A small class-conditioned image flow-matching model, trained from scratch.
Model: arch uvit, num experts 4, width 256.
Training: adamw at rate 0.0018, 7900 steps.
Data: trained on rendered dice on a table, 72500 training examples, 7.0 epochs.
Rows from block 10 of a small class-conditioned image flow-matching model, named by matrix and row number. Rows with one number belong to one neuron. Each number is 128 + 32 x the weight over its row's rms, rounded and kept within 0 to 255. All counts start at 0.
Before each neuron's rows are labels from the 100 images, of 14976 (inputs lightly noised), where the neuron reaches its highest value: "place" is the part of the image that holds the peak; "strongest on" is what is common among them. Only what is clearly more common there than usual is listed. The data: rendered dice on a table.
# fc1: MLP up (model.blocks.10.mlp.fc1.weight, 1536x256), inputs 172-255
# fc2: MLP down (model.blocks.10.mlp.fc2.weight, 256x1536, transposed), outputs 172-255

place: bottom centre
strongest on: black die
fc1.350 [134 164  87 133 121 181 145 126 114  92 115 144 142 145  99 161 103 172 133 145 131 112 166 104  96 126 109 145 121  97 104 150 133 146 130 143 125 171 127 164  96 111 132 130  80 135 142 112 100 156 136 126  75 147 123  68 117  88 148 141 214  89 136 118 129 166 157 220 111  50  89 127 180 198 164  94 109 177  97 136 127 110 132 157]
fc2.350 [112 101 190 122 129  90 185  94 164 152  83 160  71  97 129 111 131 121 120  94  90 137 112 145 140 159 143  97  91 147  87 109  97 131 112 134 137 140 106 155 141 122 156 119 177 110  87  78 143 105  98 154 147 100 164 152 167 204 131  93 137 152 154 207 146 104 129  67 143 143 142 126  97  94 112 129 116  88 151 153  67 146  91 112]

place: middle left
strongest on: grey die
fc1.422 [100 112 149  74 165 103 102 134 107 154 128 103 150 122  82 131 135 125  91  99  57 138 114 150 165 125 179 107 152 181 158 191 160 189  86 141 126 118 138  59 153 135 142 155 112 139 141 154 163 140 148 138  64 113  98 100 125 140 202  68 106 152  73 141 126 132 146 163 166 155 176 177 130 157 134 194  75 144 159 169 126 202 101 156]
fc2.422 [103 110 123 192  90 157 117  99  86  94 125 157 120 115 133 118 123 129 116 182 122  93 126 138 112 142  99 132  74  88 131  92 179  40 148 139 109 100 166 194  90 132 157  85  83 143  80 125 152  87  96 114 113  98 158 146 119 171  81 182 174 144 160 148 156 186 139 150  91  99 103 107 134 101 118 129 155  58 134  80 146 100 210  77]

place: bottom left
strongest on: black die
fc1.396 [199 140 107 128 139 137 140 126 146  71 128 204 110 132  70 169 104 129  96 154  87 112 149 119 146 141 197 108  81 136 121 179 132 139 182  71 150 152 168 165  75 131 133 130 106 120  56 123  99 167 121 141  91 149 184 136 114  82 152 136 120 155 179 153 163 108 142 182 180 130 173  86 151 165 120  98  92  99 127 162  89 113  77 110]
fc2.396 [120 167 120 180 142 162 104  63 137 105 101  79 116  55 171  70 130 161 161 155 126 113 151 143 150 127 100 203 167 129  80 145 151 110  78 155  69 134 145 135 139 120 114 149 149 121 165 172 121 120 105 122  83 132 115  98 100 153 121 128 135 119 112 114 101 155  90 143 126 168 100 137 146 150 124 173 104 127 160 107 148 147 124 175]

place: top centre
strongest on: yellow die
fc1.493 [ 75 164 150 190 196 163  37 101  89 110  69 162  95 122 165  94 154 138  82 165 107 142 114 100 165 136  97 150 105 117 142  91 136  81 175 167  91 153 105 130  87 118 173  96  84 129  22 118 119 127  42 196 162 102 128  88 150  76 130 137 199 117 126 127 144 125 215 116 123 148 171 109 170  81  98  88 153 105 138 152 133 117 125 190]
fc2.493 [161  93 111  96  69 108 144 148 128 148 174  81 157 106  98 160 100  74 163 123 138 109 150 126 139  85 111  81 139 122 126 171 118 174 128 100 132 120 138  94 176 153 110 112 187 147 168 127 160 129 204 119 116 133 111 167  95 155  89 106  71 159 132 138 150  95  73 132 107 111  95 154 126 151 163 161 102 126  76 150 140 131 126  30]

place: middle left
strongest on: black die
fc1.529 [161 107 177 130 110 150 174 104 103 159 134 129 160 150  68 112  73  91  72 106 117  82 144 117 115 151 168  92 146 125  70 118 146 188 126 152 159 117 194  95 104  90 121 144  71 141 121 101 125 167 144 127  69  87  89 106 112 106 111 153 156  96 167 139 207 127 131 183 125 141 112 125 137 153 115 119 115  94 196 132 114 137  62  71]
fc2.529 [126  98 128 121 136  94 132  91 128 145 173 129 104 160 125 105 100 164 177 119 145 148 105 172  57  97  96 127  75  59 100  89 162 109  93 189  85 138  89 154 148 125 115 111  82 178 175 101 125  75  84 119 128 117 194 145 120 149 143 154 154  87 117 181 131 148 153 138  76  75 152 161 112 145  90 101 201 115 188 159 137 114 177 156]

place: middle right
strongest on: white die
fc1.395 [133 129 113 128 161 165 157 107  97 147 121  80 123 167 163 122 131 148 152  90 150 196 199  87 104 165 143 156 161 134 125 122 153 157 142 179 111 134 139 130 125 152 139 181 175 105 130 106  88 133 128 153 155  88 184 106  97  99 142 133 131 120 100  98  78 152 157 142 110 152  89  93  93 164  90 142 158 157 143 131 120  98  99 122]
fc2.395 [119 143  97 135  81 122  98 153 125 125 111 154 143 113 103  86 132 151 120 199  78  82  99 162 196  99 126  93 116  89 158  97 113 124 137 135 116 115 135 114 126 136 120  73 103 112 107 158 149 126 153 148 115 181  91  93 163  93 136  89 129 151 144 147 185 109 108 114 174 113 147 138 167 118 159 117 122  63 153 147  87 136 139 138]

place: bottom left
strongest on: black die
fc1.72 [110 115  96  84  85  91 110 121 159  97 174 120 136 121  75 110 145 173 196 202  70 103 121 146 133 123 208 173 181 125 138 161 164 107 129 147  91 139 136 113 160 130  81 110 131 106 195 148 169  86  89 116 131 171 164  89 133 138 163 141 115 123  65 115 144 139 153 140 146  56 158 159 130  86  64 171 111 159 176 147  88 109 155 121]
fc2.72 [113  93 151 138 173 134 106 153 167 127  87 169 103 154 150 137  79  87  55  78 135 125 153 121 119 121  65  88 110 141 122 114  82 152  86  84 160 122 124 125 108 135 149 123 152 173  94 128  71 163 131 122 149  67  71 181 168  86  64  96 104 149 161 114  99 116 100 101 128 156 101 127 147 146 198  86 165  87  95 104 172 135  70 139]

place: middle right
strongest on: dice: three; green die
fc1.425 [135 106  95 150 155 164 138 171 110 131  94 169 148 105 113  97 133 116 136 145 106  55 135 132 176 149 181 143 114 146 117 132  99 132 143  76 146  85 119 105 155 115 178  96 157  89  81 119 122 103 116 138  65 105  85  85 143 124 127 163 160 115 187 168 136 157 110 147 172 129 123 142 225  64 161 104 104  86 192 119 126 119 113 113]
fc2.425 [118 151 148 117 113 123  88 125 181 132 121 136 148 141 126 165 113 132 135 125 161 151 100 108 124 102 108 134 172 121 121 116 144 107 138 139 159 169 126 148 120 139  86 119 109 169 166 132 142 162  73 126 156 118 160 137  95 154 102 147  94 124  76 109 113  80 110 131  78  83 154 105  81 142  66 110 115 139 102 139 123 139 138 154]

place: bottom centre
strongest on: dice: three
fc1.176 [101 140 219 107  90  82 145 139 104  87 151 127 105  87  85 146 156 129 140 135 150 152 127 162 109 175  91  75 143 132  48 152  93 138  85 133 147  69 158 158 138  85 144  92 147 113  66  83 142 110  88 101 160 157 122 140 136 142 117  92 132 139 148 140 146 106 149  41 105 177 131  90 159 119 107 202 128 112  99  94 115 105 108 182]
fc2.176 [ 42 145 109 164 124 197 111 108 146 135 134 130 156 138 179 130 139 128 163 109  96  88 135  66 100  69 149 164 104 134 139 137 150 102 127 154  65 180 109 162  81 126 134 187 132 122 107 150 119 156 161 143 149  94 165 104 138 111 145 176 158 149 144 114  97 196 189 252 103  85 119 181 100 162 156  62 123 166 146 163 104 102 111  98]

place: bottom centre
strongest on: red die
fc1.141 [149 126 157  72  65 114 126  77 111 126 189 138 120 137  94 174  35 157 110 111 174 136 126 128  83 152  82  51 150 114 132 131 127 120 133 168 132 202 148 129 130 130 122 123  99 193 107  83  94 124 102  92  95  93 154 145 100 111 169  89 122  84 180 123 162  78 165 142 124 102 175 130  98 203  94 145 128 113 127 137 106 155 104 148]
fc2.141 [ 34  98 148 165 143 128  97 117 151 182 108 120 139 134 143 110 156 151 110 147  74  90 148 137 161 133 203 114 115 143 165 106 133 156 121 172  85  79 144  82 131 128 149 135 127  86 103 132 132 128 144  96 105 117  87  86 111 110 109 167 150 154 136 141 107 165 160 109 137 129 146 134 159  64 117 103  78 130 140 159  99 154 131  85]

place: middle left; top centre
strongest on: one on top; yellow die
fc1.87 [122 163 126 108 132  76 150 118 150 156 125 177 113 134 122 113 112 117  99 137 165 141  87 162 154  84  77 140 130  98 122 127 125 129 112 116 142 164 123 137 122  85 103 115 140 143 147 148 167 156 113 109 154 159 100 116 107  93 144 110 107 130  81  95 138 118  86 109  94 115 147 179 181  37 163 129 146 105  75 125  50 149  70 114]
fc2.87 [ 87 117 115 166 132 110 129 142 129 112 108 164  67 141 152 140 107 110 120 102  93 120 151 120 134 141 134 111  99 182 109  99 133  99 130 129 114 115 148 110 133 146 146  82 114 136  97  84 146  80  82 117  77 105 193 128 173 214  85 137 171 137 165 169 134 114 178 187  96 138 160 140 121 163 112 131 101 130 178 100 122 171 140 127]

place: top centre
strongest on: teal die
fc1.161 [174 140 149 179 137 176 127 153 138  93  76 152 108 113 125 119 118 142 121 133  74 129 178 123 144 163 147 166 118 142 112 195 150 198 107 132  86  71 167  99 156  98 187 102 132 132  54 136 109 159 157 163 102 145 117  68 135 163 164 134 125 163 137 157 110 164  99 195 177 128 104 106 173 153 121 137  76 101 154  94 140  75 111 148]
fc2.161 [ 35 146  91 120 123 100  68 138 132 124 143 153 152  78 132 160 161 133 148 151 116  58 135 102 143  87 132 175 122 103 162 100 155  89 143 125  99 148  71 162 171 115  85  88 145 101 135 137 148  96 128 119  67  83 165 138 137 176 109 120 173 120 139 148 148 191 124 167  73  83 150 161  71 142 111 118 129 113 159 155 103 150 201 150]

place: bottom centre
strongest on: two on top; brown die
fc1.114 [130 133 105  98  83 129 109 165 153  84 148 116 136 117  86  73  80 133 133 165 155 158 164 186 151 159 139 177 140  86  66 173 193 108 162  74 137 127  87  98 114 112  64  90  73 126 158 190 199  80 103  70 131 131 113  65 117 164 113 161 181 126 102 125 127 144  93 153 127  83 147 131 143  82  80 114 121 162 145  86  92 108 181 169]
fc2.114 [145 133 143 165 148 106 141 118 129 146 121 162 118 130 189 205 147  98  95 109  72 116  91  95 131 125  71  87  97 190 207 129  57 137  99  98 114 121 195 170 159 122 244 131 186 102  82 100 115 164 135 125 114 140 106 143 125 135 150 146 107 143 176 132 143 111 118 127 124 166 144 145 112 168 201 158 114 132 105 102 175 135 105 108]

place: top centre
strongest on: yellow die; orange die
fc1.346 [125 148 146  98 109 107 111 186 105 163  81 105 132 133 122  65 141 126 166 140  96  35 201  87 157 182 117 131  83 116 125 103 139 190  92 144  87 162  99 146 143 142 191 123 134 127 111 127 116 152 203 147 131  85 115  99  97 130 186 128  91  65 117 123 135 107  99 131 171 151  96 111 112 138 167 117 137 136 195 141  70 152 138  95]
fc2.346 [124 150 163 102 117 139 152 103 163 154 190 135 112 100 173 140 146 132  69 160 119 160 148 195 156 123 122 120 131 174 116 113 122 152 157 153 139 180 108 134 106 131 126 124 163 121 112 137 126 133  95 146  92 120 135 144 132  94  95 122 109 101 229 153 113 137 135 122  92 148 182 128 147  99 152 160  95 110  84 103  59 144 117 144]

place: top right; top centre
strongest on: black die
fc1.117 [195 145 177 113 163  68  74  57 109 135 112 127 129  86 124 133  96 162 155 117 118 148 149 133 134 186  95  89 108 123 101 110 116 133 107 126 121  92 119 125 167 157 160 130 184 152  89 142 125 171 128 149 120 141 173  96 154 114 119  84 104 127  91 108 140 129 147  79 176 160 145 106 158 138  23 144 112  82 109  61 128 128 176 146]
fc2.117 [ 76 165  88  96  91 156 128  92 129 111  92 179 147 152 189 143 169 165 125  95 110 143 113 155 175 202  68 144 153 149 145 105  89 137 127 135  77 100 158 128  70 153 134  37 176  78  77 212 120 149  71 150  93 146 138 133  99 115 130 137  96 117 135 157 119 107 121 165 145  93 183 128 112  87  97 197 119 116 102  84 175 142 148 129]

place: bottom centre
strongest on: dice: three
fc1.119 [167 103 137 124  96  89 114 153 125 127 135 159 120 139  96  81 135  84 144 148  99 111 129 136 139 162 169 106 158  80  75 170 136 173 100 170 139 135 158 113 129  88 117  91 132 167 131  47 138 142 162  79 173 117 117 117  78 136 137 135 151  92 118 124 140 139 143 111  88  82  95 131 129  88 146 134 141  88 137  72  87  53  59 169]
fc2.119 [146 159  94  98 145 145 119 170 131 105 157 106 152 109 104 145 145  73 162 104 181 155 151 116 122  98  83 183 165 129 107 184  76 133 143 110 188 171  33  78 137 126  60 166 118 139 199 169 140 133 159 130 131  96  58 135 155  82  97 102 161 142 116  89 101 102 115 177 141 162 137 116 119 129 141  41 143 172  79 177 102 157  66 141]

place: top centre
strongest on: red die
fc1.185 [178 115 177 177 197 117 144 124 154 122 128 173  94 164 104 114 108  85 119 119 164 169  67 157 126 115 164 135 205  88  96 172 107 113 126 119 154 133  75 126 137 121 105  87 131  61 125 111 107 115  85 111 201 178 134 177 212  70 116 146 114 186 143  99 105 117 151 115 103 158 142 144 114  86 119 128 148 138 149 149 137 149 113 150]
fc2.185 [146 133 143  76  73 166 135 124 124 151  67  75 174 109 146  98 159 127 152 137 103  30 182  95 141 134 130  75 129 113 102 176 125 159 114 146 121 161 183 118 128 114 149 174 153 212 110 101 144 155 186 123  95  78 129  87  83 190 119 109  81  97 138 139 152 206 122 138 131 100  81 153 181 197 148 105 100  98 130 105  88 108 133 129]

place: centre
strongest on: dice: three; teal die
fc1.640 [161  74 131 101 127 109 186 149 159 181 130 112 130 191 128 169 110 138 127  94 148 139  71 130 136 109 194 135 116  99  96 104  86 114 170 142 105 170 130  96 132 144 110 133 115 124 153 131 154 136 128  79 133 116 128 180 124 128 138 137 136  53  92 104 148 124 107 160 114  49  95 150  90 122  78 154 133 158 174 122 140 125 172 105]
fc2.640 [ 63 190  99 119 151 162  86  99 129  83 113 197  97 105  99 125 161 159 121 145 114 134 135 151 153 132  74 145 153 184 157 129 140 160  90 100 166 113 113 141  74 130 163 142 163  86 102 158 102 120  86 148 110 130 124  71 134 131  97  93 127 211 132 125  85  95 164 131 137 182 178 128 151 136 144 103 134  96 131 156  89 122  68 142]

place: top centre; top left
strongest on: black die
fc1.641 [183 105 130 210  98  62 120 102 158  99 123 120 142  87 108  80 103  79 119 170 166 126 117  81 139 156 122 173 124 135 147 106 103  98 124 143 178 139  93 153 140 161 123  77 124 127 109  65 126 127 147 141  79 182 167  78 114 112  74 131 119 167 184 145 143 107  46 110  92 111 139 123 144  64 103  81  50  58 115 123 167  72 177  87]
fc2.641 [113 161 120  69 142 207 105 128 118 167 150 167 168 184 160 144 188 174 133  64 141 147 108 160 115 127 163 152  75 155 121 118 147 161 116 123  98  90 172 124 113 102 150 192 106 109 173 197 111 164  76 114 119 120  94 126 159 111 113 153 144  83 108  92 129 142 120 119 160 176 144 114 172 151 138 167 177 169 162 149  84 145 110 142]

place: bottom left
strongest on: yellow die; orange die
fc1.53 [132  73 103 142  60 169 135 118  77 154 165 118 140 148 128 179 129 144 101  89 160 132 132 141 105 120 155 115 168 120 159 107 130 107 193 178 124  99 139 114  72  89 118  92 174  94 138 175 131  69  71 106  98 164 150 122 109 118  74 102 146 209 183 148 124 106 101 120 105  79 103  95 136 154 101 159 142 153 111 187 176 174 173 117]
fc2.53 [169 179 156 148 158  87  98 123 190 103 104 112  91 133 132  74 115 126 148 181 121 144 114 113 147 127 104 132 113 120 111 141 138 123  97  98 129 192  84 164 198 141 136 149 122 183 102  88 134 193 164 149 154 113 108 125 127 136 180 161 121  84 127 131 166 129 135 108 114 174 181 186 125  99 161  95 112 112 160  49  54 136  81 136]

place: centre; middle left
strongest on: blue die
fc1.693 [115 154 133  72  67 183 135  78 143 149 114  77 167 106 134 117 167 159 162 103 111  99 144 108 136 168  79 136 199 108 141 137 122 126 107 152  92 180 167 136 146 107 104 153 168 161 161 147 137 136 133 185 141 151 141 127 122  95 137 130  97 111 125  61 168 164 108 143 112  99 111 160  79 101 151 175 146 150 118  89  47 136 136 130]
fc2.693 [158  64 149 165 144  94  82 139 145  76 108 157 112 180  73  27  97 137 155 175 114 176 115 138 134  82 164 125 125 153  93 108  96 109 161 101 160 117  91 105 125 121  97  92 102 122  99 123 104 125 115 113 142  83  86 134 157 126  88 142 154 138  99 137  73 104 131  99 129 186 125  93 195 101 114  91 104  76 102 136 161 114 119 127]

place: top centre
strongest on: blue die; teal die
fc1.626 [160 155  95 124  82  94  85 122 197 149 142 142 139  92 125  43 122 120 148  85 147  90 102  97 176 114  90  99 147  93 121  72  56 144 142  88 142 139 117 151 163 130 151  95 167 128 113 112  96 121 103 143 175 139 142 130 134  61  74 121  94 114 113 115 148 114 106  81 143  95  97 150 185 116 113 115 175  93 122 180 140 138 137 142]
fc2.626 [163  92 116 166 180 143 145 146 124 115 103  87 127 154 189 185 124 122  40 107  80 159  71 146 132 141  97  93 109 186 162 133 150 116 138  65 153  78 200 167 147 126 172 191 132  93  82 127 112 170 197 114 145 140 123 149 131 123 137 135 118 159 177 117 148 130 115 109 134 182 107  76  71 152 181 130  87 117 101  76 132 147 112 124]

place: bottom right
strongest on: dice: one
fc1.217 [ 82 133 162 163 135 164  78 126 119 177 126 126  61 164 125  82 139 137 102  62  85 147  83 126 111 120 152  83 114 130 134  72 131 124 130 144 116 167 149 140  80 139 155  98  58 173  90 155 139 221 182 132 168  79 148 133 115  98  70 148 125  79 107 123 171 121 177 152 182  92 136 132 154  91  99 115  82 102  89 178 134  96 164 102]
fc2.217 [211 114 122 132 169  86  76 139 137 142 126 122 151 140 142 121 177 148 189 129 131  68 121 101 145 131 123  75 108 136 140 177 133 173 103 131 167  69 161 144 170 126 151 173 151 129 170 132 147 139 127 113 118 116 130 167 161 123  88 135 101 142 123 125 120 139 112  59 122 176  76 110 178 155 156 112 191 110 216 121 102 119  53  92]

place: middle left
strongest on: dice: three
fc1.500 [141 132 150 118 146 139 131  99  93 136 109 101 167 112 142 203 129 151 134  71 141  68 155  96  89 152 147  76  99 120 133 135 101  92 202 104 145 170  80 164  87 118 138  84 111  85 147  94 171 168  72 145 142 120 138 142  98  90 141 103 163 165 201 122 136 126 131 135  85 117 149 175 119 107 105 163  86 102 138 189 144 109 119 181]
fc2.500 [119 172 135 116 118 107 109 139 188  97 135 141  61 133  87  61 113 107 100 202 123 175 109 137 173 125  88 175 173 138 132 127 153 176  73 123 118 151 189  96 163 150 106 161 151 148 100 153 108 119 175 123 127 107 101 123 154 143 104 122  72 109  81  98 111 124 151 107 179 125 131 106 162 136 135 113 157 140 145  94 106 145 120 130]

place: middle right
strongest on: green die; six on top
fc1.265 [150 132 143 193 132 172 127 165 129 137 112 114 152 158 165 112 122 114 167  76 171  81 148  43 130 138 129 203  99 147 166  96 131  77 180 139 116  76 119 137  91 114 150 135 101  82  52 124  87 146 132 150 113 112 129  76  71  94 105 157 150 130 189 124 113 112  78 121 126 180 138 136 180  63 136  80  82 103 151  95 194 124 142 141]
fc2.265 [ 98 102 121 113 117  98 163 133 123 140 151 122 127  50  99 161 164 124 118 153  48  89 160 126 180 171 165  90 170 131 171 159 100 176 154 187 147 168 140 101 125 164 142 140 174 155 174 127 181 131 165 116 121 187 140 140 100 136 148  66  85 161 114 167 167  90 150 134 159  51  97 119  84 113 138 123 111 135  92 167  33 127 115 123]

place: middle left
strongest on: blue die
fc1.515 [164 112 134  97 163  93 107 106 147 112 138 186 142 126  92 135  87 115 108 109 156 161 123 135  84 133 123  73 124  86  63 140 104 136  83  87 184 100  86 166 108 112 115 147  84 122 100 132  87 155 122 147 138  94 112 144 166 133 109 105 197 139 152 143 138 157 113 105 121 157 151  72 148 115 100 104 165  89  79 112 135  84 112 154]
fc2.515 [ 90 136 132 130 123 155 135 151  99 114 127  80 145 132 130 121 139  95 133 147 148 100 172 181 129 160 112 134 200 156 152 102 152 126 134 123 111 151 124 167 131 113 117 116 196  77 108 121 129 112 149 115 103 163 116 101  72 102 136 174 105 133  90  70 107 124 159 157 124 153 144 179 129 119 125 188  40 163 125 121 108  77 121 108]

place: top right
strongest on: red die
fc1.148 [196 186 145 143 188 151  41 105 172 104  84 163  92 158 128 155 115 110 152 117 143 154 127 131 110 123 104 124 143  81 117 160  82 126  80 118 125 213 114 163 135 137 163 133 148 113 146 164 112 123 131 125 118 129 131 142 170 110  89  81 129 156 140 115 102 163 123 177  90 124 150 169 117 155 102 174 119 122 169 127  93  67  82 173]
fc2.148 [157 133  81  70 134 103 135  58 167 141  91 128 171 142 126  78 149 159 168 153  94 107  91  93 137 145 127  93 111  80 137 110 108  82 126 203 133 132 134 136  85 163 153  87 118 110 177 167 181 176 124 117 104 128 203  95 159 132 119 119 100 148 107 162 141 110 116 148  87  67 160 124  81 105 106 140 113  51 150 168 137 165 140 110]

place: middle right
strongest on: white die; pink die
fc1.690 [145 141  88 190 133 119  97  93  63  80  91 142 149 132 175 166 135 183 143 127 117 134 120 113 161 111 144 112  97 143 175 111 157 109 133 157 149  94 135 147 105 141 127 133 101 116 116 142 121 119 155 113  82 151 101  54 130  93 120 125 192 189 167 125 110 143  94 108 149 128  52  81 214 108 130 104 128 101 107  83 171 139 153 107]
fc2.690 [ 97 134 156  79 136 148 147  73 172 152 186 132 116 131 131 158 103 104 127  91  89 143  85 150 131 158  92 111 105 171 125 133 148 143 132 145 125 144 171 122 103  99 125 176 186 108 165 151 177 150 116 122 109 146 152 117 126 201 136 139 107 145 110 148 154  79 114 124 126 161 209 143 117 152  80 165 122 154 148 170  24 170  46 130]

place: middle left
strongest on: brown die; red die
fc1.228 [178 127 141 130 107 170 122  81  76 114 151 143  98 135 106 188 150 139 104 119 152 138 127 140 109 134 156 137 107  95 104 122  96 101 147 111 148 153 107 104  89  85 127 131 115 132  88 141  87  87 106 133 126  95 101 131 168 109 167 163 202 129 205 141  97 159 158 172 128 145 152 104 163 149 105 174 151 132 138 135  81  99 112 119]
fc2.228 [131 121 105 164 155 121 127 169 190 107 106 155 129 115  97 126 116 108 170 151 123 131 143 119 176 146 148 116 153 135 133 157 187 156 117 123 159 122 146 124 159 170 129 138 121 150 191 109 164 152 125 129  96 160 138 108  75 116  64 126  88 140  25  27 170  94  80 129  78  83  70 173 131 103 124  83  93 136 115 106 148  98 134 101]

place: top centre
strongest on: blue die; teal die
fc1.9 [107 139 109 125 127 119  61  76 108 141 126 121 163  84 122 163 127 126 163 107 129  75 119 114 113 143  81  70 126  90 146 164 136 106 156 121 106 114  90 110 204 141 185  69 155 130 147 156 131 116 126 181 127 176 182  81 138  96 112  67  87 205 121 104 137 139  72 106 160  92  56 165 160 164 134 167  92  65 107 113 149 140 181 137]
fc2.9 [152 133  82 144 139 135 130 130 153 137 139 117 125 150 129  72 190 139 126 189  69 166  54 178 185 137  77 139 127 150 143  80 128 103 125 125  92 161 154 103 102 118 162 174 150 120 190 128 155 133 198 151 125 165 131  93 126 137 142 136  77 147 101 125 126 134 152 119 100 116 128 154  64  82 140 157 106  91 134 106  89  99 108  99]

place: top right; middle right
strongest on: red die; yellow die
fc1.174 [150 147 144 144 170 139  94  86 150 163 129 125 140 147 113 144 121  86 184  99 148 138 113 117 104 177  84 121 120 113  98 127  84 146 110  59 149 174 152 158 153 133 184 154  99  79  76 181 108 173 153 106 165 110 156 138 163 110 120 115 101 135 137 115 123 152 143 135 150  83 133 116 127 165 124 158 160 134 139  68  66 122 130 185]
fc2.174 [161 112 103  94  67 146 164 168 106 184 110 108 119 177 134  87 187 207 129 122  87 100 177 115 118 137 153  95 111  87 121 132 123  85 120 161 107 153  84  67  92 126 157  76 109 149 157 176 138 151 156 143  72  92 122  98 109  81 112 116 145 131 187 172 112 145 111 119 104  85 124 135 116 114 169 145 109 116 166 224 134 183 147  68]

place: centre; middle right
strongest on: blue die; teal die
fc1.168 [148 197  88 130 146 135  91 113 115 170 159 171 162 135  78 135 105  57 139 148  93 104 127 122 137 153 119  93 117 100 152 145 129 115 132 133  72 167 134  77 143 146 137  83 158 171 134 105 152 141  97  92  78 184 114 127 106  98 135  74  91 170 106  56 189 119 106 148 111  42  93 197 121 157 178 178 148  88 120 151  78 163  69 128]
fc2.168 [ 78  85 124 112 111 102 150 145 158 101 146 128 115 182 168 125 136 117  94 104 154 158 117 152  67  80 118 118 108 135  91  92 127  84  87 133 128  97  52 117 133 112 164 127 107 132 119 116 110  70 134 119 155  52 127  85 134 185 111 115 210  88 144 170  46 117 145 127  65 163 176 168 139 112 106 113  91 157 127 125 136 110 137 169]

place: bottom centre
strongest on: pink die
fc1.146 [118 129 132 146 105  98 132 102 100  48 154 109 121  55 139 131 126 107 177 140 142 155 142 147 118 161  91 211 152  90 158 189 126  84 138 166 128 125  76 122 154 133 125 131 182 118  86 142 110  65 117 115 132 149 172 104 155 148 127 123 155 163 107 120 104 144 128 112 132 128 130 112 117 149  98 104 192 144 152 108  72 153 155 204]
fc2.146 [164 128  91 131 158 140 119 124 120 168 110 172 131 189 142 166 147  92 118  98 143  68 116 119 153 182 157  58 107 129 133 134 121 156 101  86 112 133 187 100 121 146 163  96  72 115 101  92 170 126 101 132  63  91 124 148 114  93 105 170 137  85 100  75 176 137 139 164 127  75 117 189 141 138 134 148  93 104 145 100 208  85 146  87]